A small contrastive image-text model, trained from scratch: trained on analogue clock faces, 195000 training examples.
Rows from block 2 of the image encoder of a small contrastive image-text model, named by matrix and row number. Each number is 128 + 32 x the weight over its row's rms, rounded and kept within 0 to 255. All counts start at 0. Numbers have three digits each. After the name is the row's rms in percent of the matrix's.
After each channel's rows are labels from the 100 images, of 14976, where the channel reaches its highest value: "responds to" is what is common among them; "peak on" is the class under the peak. Only what is clearly more common there than usual is listed. The data: analogue clock faces.
# c30: last pointwise conv (encoder.blocks.2.c3.0.weight, 192x192x1x1), inputs 0-95

c30.60 102:106127127101108101140125120156156131168101148119105120107135129094171120076143120147131181140128122110152135113146165106140094149177150116117101170179125117135113158096134168091184147096149142118118123203116159116125120148143106173096080135148101127162173143185144100075092107107177198139
responds to: four ticks; hour 11
peak on: face

c30.67 102:120114138151089156150117152125161125135144131147127130173135132115135136174113137134161130119115089095122160104138110157144130149072159162138114120144157166116116113088112168112126178154088178135135115109177145065117152152145102191121172122146150131146129220160171110186168167148107145078
responds to: minute hand past 5; minutes: 25 to 29
peak on: face

c30.55 106:118120147116147153139095100114111131125095127144106174109126135147134133077140099119185144195128156151136109123107162107139137149149171130105121107149126119120144135127163115162146133136081159142186116121094124102127140101086154137051156158145121130138129093116115159157160142100114100082
responds to: minute hand past 11; minutes: 55 to 59
peak on: face

c30.155 098:152143089098118089164089165157156120154133149158159183135155127138138124111120142133160164117106098144106114107154130157137100108125102081155088174097113167117150147139134073088095159088148103159063131164087128121139185167179179123210067152117128130125128126153176118143131163126109162149
responds to: hour 12
peak on: hour hand

c30.190 111:168132146136108122143125115138162107112149123159161102105097128115178081122109144124130124121099139096176144151153120146131103093111144174111096139120143096195097134120133110133141133149133172101156087142173148159088145145040117091117126125171108116103097112168097084149130173194097113123
responds to: minute hand past 8; minutes: 40 to 44; four ticks; minute hand past 2
peak on: minute hand

c30.70 110:178185129099127181158145112139130143131072120101164153141102150090152142172133083134080150140167149102166113103142103134131137086149166138112101131168098152141112160103065071121181131145169128120095135095145140137108188169060138079161141094153176142128111139127165110163108107176112146096
responds to: minute hand past 1; minutes: 5 to 9; minute hand past 11; minutes: 55 to 59
peak on: face

c30.21 092:136136143145129157114137113118110119113176119166153121130165099121123085095114147163146139122111151128143075135106144157130144097160154101118129098138133104147174094177126111095091097104123140151115158161139182123135054139160175132117172057111157063075100148116110229096137074160142155140
responds to: minute hand past 7; minutes: 35 to 39
peak on: face

c30.173 096:113134129127150129138153136129122109138084088110142148128121133099157080119129134135086168163092157130065123083117122124090133115138123133128133101143125068153133107141119080160166117120155132170123176141142120164108115068110149102090163093111137160110080122092124117077121157148125048114
responds to: four ticks; minute hand past 4; minutes: 20 to 24
peak on: face

c30.14 099:109149162147111143152143095166095191105140129142099137140147121177102171170146117123125152193150141139081140119146151135113120120131185123123116126139104094136137142117111097151147118142091090114153066105131170099148189055122058144146137137144140122153092096119168117144124100100125117100
responds to: hour 4; minute hand past 10; minutes: 50 to 54
peak on: face

c30.188 104:130128155147119089172124121132108108151132141149136108125142141088079107063113109128121152089157145178122126107152144118111127127142121132152100182137085114138093079154158095144132121118152086084151097116124096144149156069091054148109163102168078124126112157120188092102129109106107078108
responds to: hour 6; hour 5
peak on: face

c30.144 087:173121162133134170105085150106128108144103151134132165165108112094112158115127129127158067072124090163124135184180148119170111085095083167137119153101134130110134156163113133116104127141173097130108127153122077125139172150050117155164127102090171152175093137165162192153113132167113152140
responds to: hour 1
peak on: face

c30.107 093:103114134100138097099121140118141117108101193157134146153116181146086099067112123120143140159127150135172089130115133089132145140190143135090115072132085101140137106118122189120141122094183119127089137137174118071105100128121105100106134117125175126140164132071094135160126095139081141124
responds to: minute hand past 9; minutes: 45 to 49
peak on: minute hand

c30.181 110:120113119120148154122156090137137127123138129143173133146139161101120084130108112104188113145143118083103106129104111138112105144143133118087130113189159154127137107142112102124141069078164088146173156139085088108182151157140109136116103152090185082131184106134071171138112100119081160109
responds to: four ticks; minute hand past 10; minutes: 50 to 54; hour 10
peak on: face

c30.77 105:158143125114145147113140131135116099107180124198116178132147138121136124093155170159143149109128158138104109118161114101135119097119122148122101135090164077134102119121111195144131103094107067116094136082118121096076123093121094149119154114121140159161110182150142115100085150090126115107
responds to: minute hand past 4; minutes: 20 to 24
peak on: face

c30.152 095:116142143117126143148163136169095155165095135132089146115123118156109149112115098144117157142145129113078108116124139168165122161130096118176181163110216123097151136123076121097146159189075094122086117137101110135082061081088120073127155104109146106098130056143145109120110128112109068086
responds to: hour 1; minute hand past 4; minutes: 20 to 24
peak on: face

c30.169 102:134128114085144110075151123155088158101133102131091095145095130117081120142112149148139104144108131136128141135151110142103115192117121087142194188082140127105174105133026157098088146181075158131100061128153126115109131167107149120141138132146068166109121145093172144152117091131155109124
responds to: hour 3; hour 9
peak on: hour hand

c30.136 103:114128093127121134146180146160088141113105107118129109104125094151115132117109112163125115142144150110133145088122132148100141157126171130117106148128175154132080133128143095131093158143135157129139145169213154145168177115116145136086098127120080099109094110134160158137115125090127079097
responds to: hour 5
peak on: face

c30.64 094:140163086133104126180120134065141130136103175135123125091168147129128155150113119173157109139127159130105150079123091109162120168149172123059114139137100149136126168154055124156121158175125131135114142175159141116110102146152112088126174107136109146108075144119153161102098164127171130095
responds to: hour 9; minute hand past 6; minutes: 30 to 34; minute hand past 7
peak on: minute hand; hour hand

c30.189 099:116123100133172166124162150166135093136109099105114114104096151149140112110103154123163109135209115143146166122108126156140127118177144108106138133165118115181103140090103075128117133121126154161106106089155177154147097124091143123117085146121128130141120107134166128143046233228110089113
responds to: hour 4; minute hand past 4; minutes: 20 to 24
peak on: face

c30.129 100:150110101112102139107151136181175160132156105140128100123115189114179123124115125123097079109125120135126175169113133137126109123104139141150151158112096159171108132106063078102165070099066161086118156122173142088122120142103161109137102095110144148076132059164075078149111157126130103107
responds to: minute hand past 4; minutes: 20 to 24
peak on: face

c30.126 099:115080116072142148113173096074102133120082115127099127147123125115089139131084102128135144157130145134056122108185118160080099124156141080114128125074082145151105105097154128091143075130115133157092132149142097159144116106162092161109128099090088142138126156124159120144161161066092079133
responds to: minute hand past 8; minutes: 40 to 44
peak on: face

c30.117 093:160149094100117116122151092116110138104156134167162146127134184108087133098114108108125161134135096167131091120115145132085177137168114079119111154114161130096106122080153058159136120133087090106119168161095163126087116132124105102133148150093118168124108103136125120171143132143142056131
responds to: square case; minute hand past 1; minutes: 5 to 9; minute hand past 7
peak on: face

c30.97 104:151146096138140159114129134149109153110147148096151159110092157125126163179135116152102115136177114117159163125107130121103138156140129148189127167172136119111129085136171136114111094141142113094144121115113126141116111154082120117112171147098161161101114135072104123156189105189110183109
responds to: minute hand past 12; minutes: 0 to 4; ticks
peak on: face

c30.17 105:128162103136104129183116139162133138128149121127125162135123117108127170124103113130164124144132139150130110116112110119112135166113159136140096141108109136153120161122142075169134130145165139089155167221141112125105146133063117134098107121092130162122116138144109136107149168111157132117
responds to: minute hand past 6; minutes: 30 to 34
peak on: face

c30.85 108:122103111140144125139179158129148126128124110139120146163148118128129126129157143165126147134143120150146165136137109107154151110171115118103124170094069163144104086127105125076155076116123117190115098126114037145171123116157126208109148125106168086191152162129105136134110089092107162133
responds to: four ticks; minute hand past 1; minutes: 5 to 9; minute hand past 7
peak on: face

c30.2 095:108144119115147158138161124145135173115098136118114155128162093119143112111134141148112105148129126113119171111163144146125147136141128128155111182126124119149107181094104188137120101103126107079103178109109116078122140082126126154111113178147141076122059093055171088115162080126177109133
responds to: minute hand past 6; minutes: 30 to 34; minute hand past 4; minutes: 20 to 24
peak on: minute hand

c30.51 095:177194097112117113155166126122107059131151150151136112118079112139114138089122134152121129112081089145120123144165148132168125099109147124112138061124076149134085121114105124152135156195151105155086106086116094153050191104106118126070119101116157145139107151127108148123145157096100109098
responds to: minute hand past 9; minutes: 45 to 49
peak on: face; minute hand

c30.81 101:106121130144107147093113125140142136147136141119123142135137137118128122099120140178127123126159123126130128131139133151101116105158112149165118100131181112139096106150144104170044165116108134056136143175202131109087091129126129086123100124142100144133089073140116080181198143136122165125
responds to: minute hand past 12; minutes: 0 to 4
peak on: face

c30.135 084:101189160181124162101140118122125133147158137159076126115165095149097147119089126148098132143162116096156099146092145160100115142102149089157136114126144134108132107116130103136114118070134143101106182162120118116113095151135130117089083115113136097122106119146150056091116022053110141177
responds to: minute hand past 9; minutes: 45 to 49; hour 9
peak on: face

c30.142 100:154127141165114160147145106126146155167140149089082134089133142145155171112102128111097071148117152094139163155076102100153113171044128108141120120076148100081120149090117089208114114128091113057124149105114102114199133173056132140128168146115098122149091093085096129194117127145167133085
responds to: minute hand past 11; minutes: 55 to 59; hour 6
peak on: minute hand; hour hand

c30.109 087:100142120085097147141120156091155121109151164134143144127130164079133156165116142124131155096108133121128125115120136120098119148187141157157148159122112144122112129130137144167142081123131110071098136123097241072155181154091159111161139116043143133043142118126129109132118079173123098101
responds to: minute hand past 1; minutes: 5 to 9; hour 2
peak on: face

c30.114 093:173119090160176132132142114147186121103198103183092115127123128130164084115080120091143152125171110110104126149100115128087111182184162168156134145130111090106094082051150138143170162190129088098152119106082050118140115141105152128145117080109110125135095080135076100142118114153129172090
responds to: dark face
peak on: case

c30.76 103:153107108096133169176143168150096130155068062170138110115174102075143123157127114138153118129125105155119140054106104138173143134099069132182134124080098142129079098121158149159159141168172124117192086124125107124127158211136137161141188141167131151122075108150118107206191105073087187161
responds to: minute hand past 11; minutes: 55 to 59; minute hand past 5; minutes: 25 to 29
peak on: minute hand

c30.96 116:096096128112152091130149109132149105131102138107147102126104121132131106093144102139125111099156126143139133097129146108106122132167140110061147070124138057156138107191081103097118167127117123172121140154101057079183177172105144134137138080105172130133105126137118085047123124104157197191
responds to: minute hand past 6; minutes: 30 to 34; hour 4
peak on: face

c30.78 097:137141131108141100139136121098109118111131150193180147098125106123108144091111079108135147146115142135131135111121121140109124164117148154108146131089113085126151114180142126170066155166037129161131084132191099129162074094134160141124100150090102190091075187099114150146154099123108099157
responds to: minute hand past 8; minutes: 40 to 44
peak on: face

c30.184 102:143122147126113152144103120145105116162105108111124097129100133138132102087127122158121133115117120097165128150157115069150103105101106121097081081120103139131134107083083153176200091071182146185159124049125095099093097090131089100146098095087149125225105115101065144157078112091134153121
responds to: hour 1; hour 2
peak on: face

c30.74 091:138133134126129079153128165163151131140151048182143145155141120135132123096115084144148113154101109132087110141146104133119148102158139141138172115096093095124155135159115158132109188087140121151119118085146112099119050200106080172111180153155157116083115096119098166160153097211105100169
responds to: four ticks
peak on: case

c30.90 103:123095106125076119133118105129151109129124133189127152082133106128120130123155153123143094167133134133120103142170164122139117126150081161131117143142133082178170193116109082143115118142083133137111126097134127141169088077078089148116167169091142109084150043121153175113165109125115119135
responds to: hour 3; minute hand past 3; minutes: 15 to 19
peak on: face

c30.45 099:111110178115131151150097167132140108168166115136107117153153135134119111163139109150112115118111158128102110108162137139119138082126129139141097149139036172120124138128128141153137134099145100122095116090101148142180140119103135107185126127137129161146095166092144155126170158140118135172
responds to: minute hand past 12; minutes: 0 to 4
peak on: face

c30.162 094:112123134130113140125102103129125139097079086127145126140127167121104149121142128142154143151137091163173092126128129084109089128161119124119101149166136136139079165166124067105143139154103156129060117181118165121129167146129200127190157145119145129095113106142168108120064161070111085096
responds to: numerals; hour 6; hour 7
peak on: face

c30.175 093:132108127116126159112149151129142116144120115148151090166104142138127089046135144157153154137161170146160137095107147150120138121088130134147086146138133079173089072143105138090138143091097141155152120139200133100143125154116125122153234149118168139134098123176115111213123176172203107161
responds to: hour 12
peak on: face

c30.170 093:126157101103165129159134145125157116165146117088137117116092122112152090127144115124122172101109088168150133126096187142099154133169142149145102107070127173109063104098165175089127115155125151129141133161064160172135118167148146068162127168096124166116177094122144179113139084078114106162
responds to: minute hand past 7; minutes: 35 to 39
peak on: face

c30.151 103:122144122133170083117130112105083139134148154141133105119097118117086127153165140171091135153117153123168118110134131173094143132128075131153161072137130134146132170158127086180133116080190148156157078159164114124131090093094111109134085108134152088152086062139094126159178104140154153080
responds to: hour 12; minute hand past 12; minute hand past 6; minutes: 0 to 4
peak on: face

c30.91 105:100151108130136126115140117118097107139112147110138135103093143137114141211126128141121168075125109131095114153158121119112154079080112126104122135100107126174147147074104135158120080124104168143103099180172107136128150127115105143131104125145165135103135138078184130143186103150102127124
responds to: minute hand past 11; minutes: 55 to 59; ticks
peak on: face

c30.33 107:157164096112159098116122133123142105128166117131142139093144130153126143143093116134166133112118133127096118101158104116132139067116167120100125107117192147187170134161135145102120102147149193162183061064108089198160100134120138058158152165066085084112133102121099127106178096099120061106
responds to: minute hand past 6; minutes: 30 to 34
peak on: face

c30.44 107:153147114141071148145155143121136091127215123146154150129109104146136125162108135141175134100161113099143130131150132139145117074136161110082144146112157101099065126116129161126102130178218184143133075134126143115106204132112165185211095109117142135128117103082080056099120154109096121121
responds to: minute hand past 8; minutes: 40 to 44; minute hand past 2; minutes: 10 to 14
peak on: face

c30.92 114:133122111130163209101152137169112163113123136129141066111129123142108145094108116127094133190140102122129130161138130137123156125181064137129158087144194010095109117070088069154105157068116149101130116129138157139102123149110124144125156174111141077154169124123126099090110137132116099119
responds to: square case; minute hand past 10; minutes: 50 to 54
peak on: face

c30.154 105:130174138120126148140119123124170147119158172175125163148116115135105158099147116093121075147139169120085176136123175119120142131126153159143150175153123181101110129145120132097126195117142130077112112168127117135147151172171154149125144139112104129101168173146099125153131113108165086158
responds to: minute hand past 11; minutes: 55 to 59; ticks
peak on: face; minute hand

c30.145 090:153072105120176105132091123118137096112164106127103162098154101133138111131134119136133139145137118098162083141140177126094124112211136163164139149208110135131159116185109150137085112142123133133138145137198162121172086160175169134150154160121107109124101140147112118110106182052130116093
responds to: hour 7
peak on: face

c30.165 097:115123071113172071134133096150139135116135111132116152113114100152136133140113094129132151138068125170142161122132107108110144134137143124095188082143093137102119123178097095170171098179165148180082094160095120161134157174147125103141134172137090110116112091160118082070037101064122144138
responds to: hour 12
peak on: minute hand

c30.94 106:121155131162169138147140117141127148108115113117100124140089179122108113148134129156102148129157121160142107094111159145142111127186137160155150111100134110079095075101147096108082088188120085120132126067124126163071122114153192168124124063141159186171138163098140133067126122059128119096
responds to: hour 5
peak on: face

c30.171 112:136158165127132148117119138131144141112111130133119143110173155130122134153111105139158127116113094110138130125118139118169116153132124159144138130102131078159114097155186189068179092123123092083170094058210171116134063092152141120081162124178105071177108104066168083145082137148105126132
responds to: minute hand past 11; minutes: 55 to 59; four ticks
peak on: face

c30.62 085:091113128095100085099132118118147132133164150135158145120107120143116152125140100099185117117159109106118144115124100165121115149192130105118109054090123135125108140164133150172106120177056111087145140124143143132146116126099099157102137116088149122139207144127147131131188120147159131114
responds to: minute hand past 4; minutes: 20 to 24; minute hand past 5; minutes: 25 to 29
peak on: face

c30.182 092:108130103136114059150099130130141087126152098148102196114155113127139097114080132146175130128087117126094138152126114119092114142076135120077101107151174139105131109127119123104139104132175157121061130120140127121146107077182141153161173094140126116144154136122102064102123167111136076145
responds to: minute hand past 5; minutes: 25 to 29
peak on: face

c30.86 092:112100116142149131117078119128121142124149121150146130139127141090141145083109139167095150158120092166089124126129183159087145132168141106157119176066141154149138121128076086106149122132126097146106126204122075126097181127187142171076101096110109125159110124101145119162152174133178146126
responds to: hour 1
peak on: hour hand

c30.0 091:107160140098133120130143145095081168151122164126147150137133089115167150154115148155129139094130114150132163106116112166139156116156138100130123229141108115101066148131091140116121104117177129096145168114165193108151132108087161169081187154144102164141114107151156108131123104124055118072
responds to: square case; hour 11; minute hand past 1; minutes: 5 to 9
peak on: face

c30.16 098:171132163144116128146139134104093140123122098156123105146112171087110062156102109145133134187135127130161166104145181182168118092169137122123120090210190110091156154152095151123162156112110151154125120148113150097170155111123116067164161184170162096114146073169080147114158084104094115091
responds to: minute hand past 5; minutes: 25 to 29
peak on: face

c30.87 088:109150158135104110129125171108142152145145141154107148078151109138108154160070118125144101075106162142127157114133115130143135109091154131181134125128150093088105110152124101195130164164184138134152112156164124086134167102086117155103118117124131123152129124124165104135094099096106100141
responds to: hour 5; minute hand past 4; minutes: 20 to 24
peak on: hour hand; minute hand

c30.115 108:139168142158105138095119101207125083110174113183102176112142133156143110127121106099140130144108117123151110155175137115072169156135191156109110164143126122092125119117132148131108103118094127200089085105057135184112089184119139127136099112170124095127153172132133109161107130135114088122
responds to: hour 3; hour 10
peak on: hour hand

c30.124 111:158162100106149125127168132122122133141086143106111087097118120132128088113152117157087146118163158188137096121119156079081090118206124134073116114123156081095133141141105116092120135143084121115158154126153129114150080122118164112156168154137103114122135138139151099119126086164101148112
responds to: hour 4
peak on: face

c30.63 089:106141092112076073141127106079116116137157100184127125118122110129142096129088103149167122111117145112109107109105136150068101100103124123159138128108150095057183108145136153128119085165133156140129043104121131087126081115070088139209146106147154111169095114123112125183202167108102094134
responds to: hour 7; minute hand past 10; minutes: 50 to 54; hour 6
peak on: face

c30.5 104:117141114152122121123163119176127101146185145137146142112094136124117172167098130143134135096116133071154107140125159157168152151101126101113147163152172186104165155101155150093146127113099125113148157082102130136144151136170096125111119141114107072142185109093114140138089123083160122107
responds to: minute hand past 1; minutes: 5 to 9; dark face
peak on: face

c30.102 088:101139102116121106141091148141138115118098114133122105075128120096117094083106176088130088147104110111115117172154138120111111153097064124151101112066133083175131123100143086135100106124185143151101102157142149085130068076109161118096085083180125148162089150108118111110112128083077127130
responds to: minute hand past 8; minutes: 40 to 44
peak on: face

c30.15 091:125133155164079119159113146157137129131139121129122143114127100131127148131105136153135098094116154106133133098190144138103144095132131155147084129084116136097153081097083153177120117173128108096099108141149078111145184121122144119135205108174091150172148197072133103105152138104072171091
responds to: minute hand past 11; minutes: 55 to 59
peak on: minute hand

c30.22 101:094135122121096099150141099087114132117134116106132130154123124091093133117149161112126121126138147161155165148093148142130112108179107148176110085121130143157134148170063107170122125113206134125167091120168135149123045117057121125149128168205124186149116098175148112101113164110154094091
responds to: hour 6
peak on: face

c30.41 095:119131153098188143101115125095130150135124140101151097099147151163144158145121126156140119143089119159179144097133052086083098148122120107081182120104097131080141133133185155135080105195140081107120130135121094113063112100209163111146105125116110095097129111135070113108117143103102064176
responds to: hour 7; minute hand past 2; minutes: 10 to 14
peak on: face

c30.6 089:152102132160100079121117149119150100164137120145141092135134173117192113120107143061097140096109104096128138129149129084169152117112149182083112084147127102170125149156137176103108116140102126121115113115144112181133082064073177146062127143110120119209107064160129123089145077075147109106
responds to: minute hand past 5; minutes: 25 to 29
peak on: face

c30.122 094:216114064116156124117106117130156124088162136129132121117106196139133126172135160118141114092136122117133126130128162112129100133104140153136152132072128126086147121102151105154113116040082107151105157169106132156089108098153110123119115084174069162146085112146150085053160100153104152158
responds to: minute hand past 9; minutes: 45 to 49
peak on: face

c30.57 114:140113108112139149117120128134119165132144101128120063139089124118133169161109126141120112150098146129106101152104135120119121101156129091133145143171116093107169172129089104104096137161162119161079155056147131130120095133149145148115192156139155128101173098106135121148150116179094112101
responds to: minute hand past 4; minutes: 20 to 24; four ticks
peak on: face

c30.130 086:164150117114153129082138109092150140096170090125132126142138160123132132133132121142100134157108152172149121156120139115102133095146122123176121127129089124106097151145085132151153146162108084139153197183131106141075124127128167118122120149121176139107149088122166124143206164141125129138
responds to: hour 9; minute hand past 6; minutes: 30 to 34; minute hand past 3
peak on: minute hand

c30.56 111:097124122106086054144151120132154138116178108163147177121137134139136134125115121116181167128143115132091076094120134139115087093143142132116125158117099104137143106155118127140125114064083113158150097153117099159133123149111095145136097119160111095098086122161177177102204074101090169103
responds to: four ticks; minute hand past 9; minutes: 45 to 49
peak on: face

c30.31 100:135101135146139064130153104137163111112157117100098099095115141156119156172127138099140093097160136095150142083120107137110150161094149149180133108159117093080187166148135132138113132218138068113115104132195122150074155146184113094178134154169110178124098095121086119112130133139149227112
responds to: minute hand past 1; minutes: 5 to 9
peak on: face

c30.106 124:136165145141083163142123130121135108130156135096173155155144128145140136115142143143138172111145160129154103075123146128119142116154158105166145103141156088121165166136085119176154073118142158094098170135173138138117099086096149163144112133145102136124120171160124092130130079121131153112
responds to: numerals; minute hand past 4; minutes: 20 to 24
peak on: face

c30.121 097:158113086116126132134108076090136187077166107146099096090107140155091114131099114061136113190113182143052124119123159104094104171180122111164127115094126080153126117132141139150172091123125120093105133095090162158124096084132105110130098116117190171106123072088114135056124076136094097151
responds to: minute hand past 6; minutes: 30 to 34
peak on: face

c30.172 104:140145112106108112129164139085143107098124137150147148107155133130106141125119140114138157113098129132113121120182136162134098098089120166152133115145167154106058127155149077095101120176079125066074121146178105103129090053123111138138118123137148101162090142168195143096149106122143155104
responds to: hour 6; minute hand past 9; minutes: 45 to 49
peak on: hour hand

c30.149 112:123111090131090146116135124131112121125105135145154149135121115109072108148131118152100142147137141172097118109073160104152104165166122125110117077077143166165141192147146133118111142106083158184093116157200137101113118102185111149114137138139095109133187175149185137102168108122122148096
responds to: hour 4; minute hand past 6; minutes: 30 to 34
peak on: face

c30.143 095:148106145122136146168160128129109123117142126168134130161110099144083146129149113157168126092116126153154157121117101112058125128117096156139132139153078113062119139149112052125223147154114101142137052111105086135176191149134185104115131134088110088089128152124110118122124137104184184167
responds to: hour 1; hour 12
peak on: hour hand

c30.36 099:133143101101140133111109100180086120121153088124081115176093100139162129096145150157173149156144131095143125110141110148115124107166115116140156105200167124135104079103099180046155178097135067168174120158109132070209076095082140184091147171132124168092051132087092189127105121141162079098
responds to: minute hand past 6; minutes: 30 to 34
peak on: face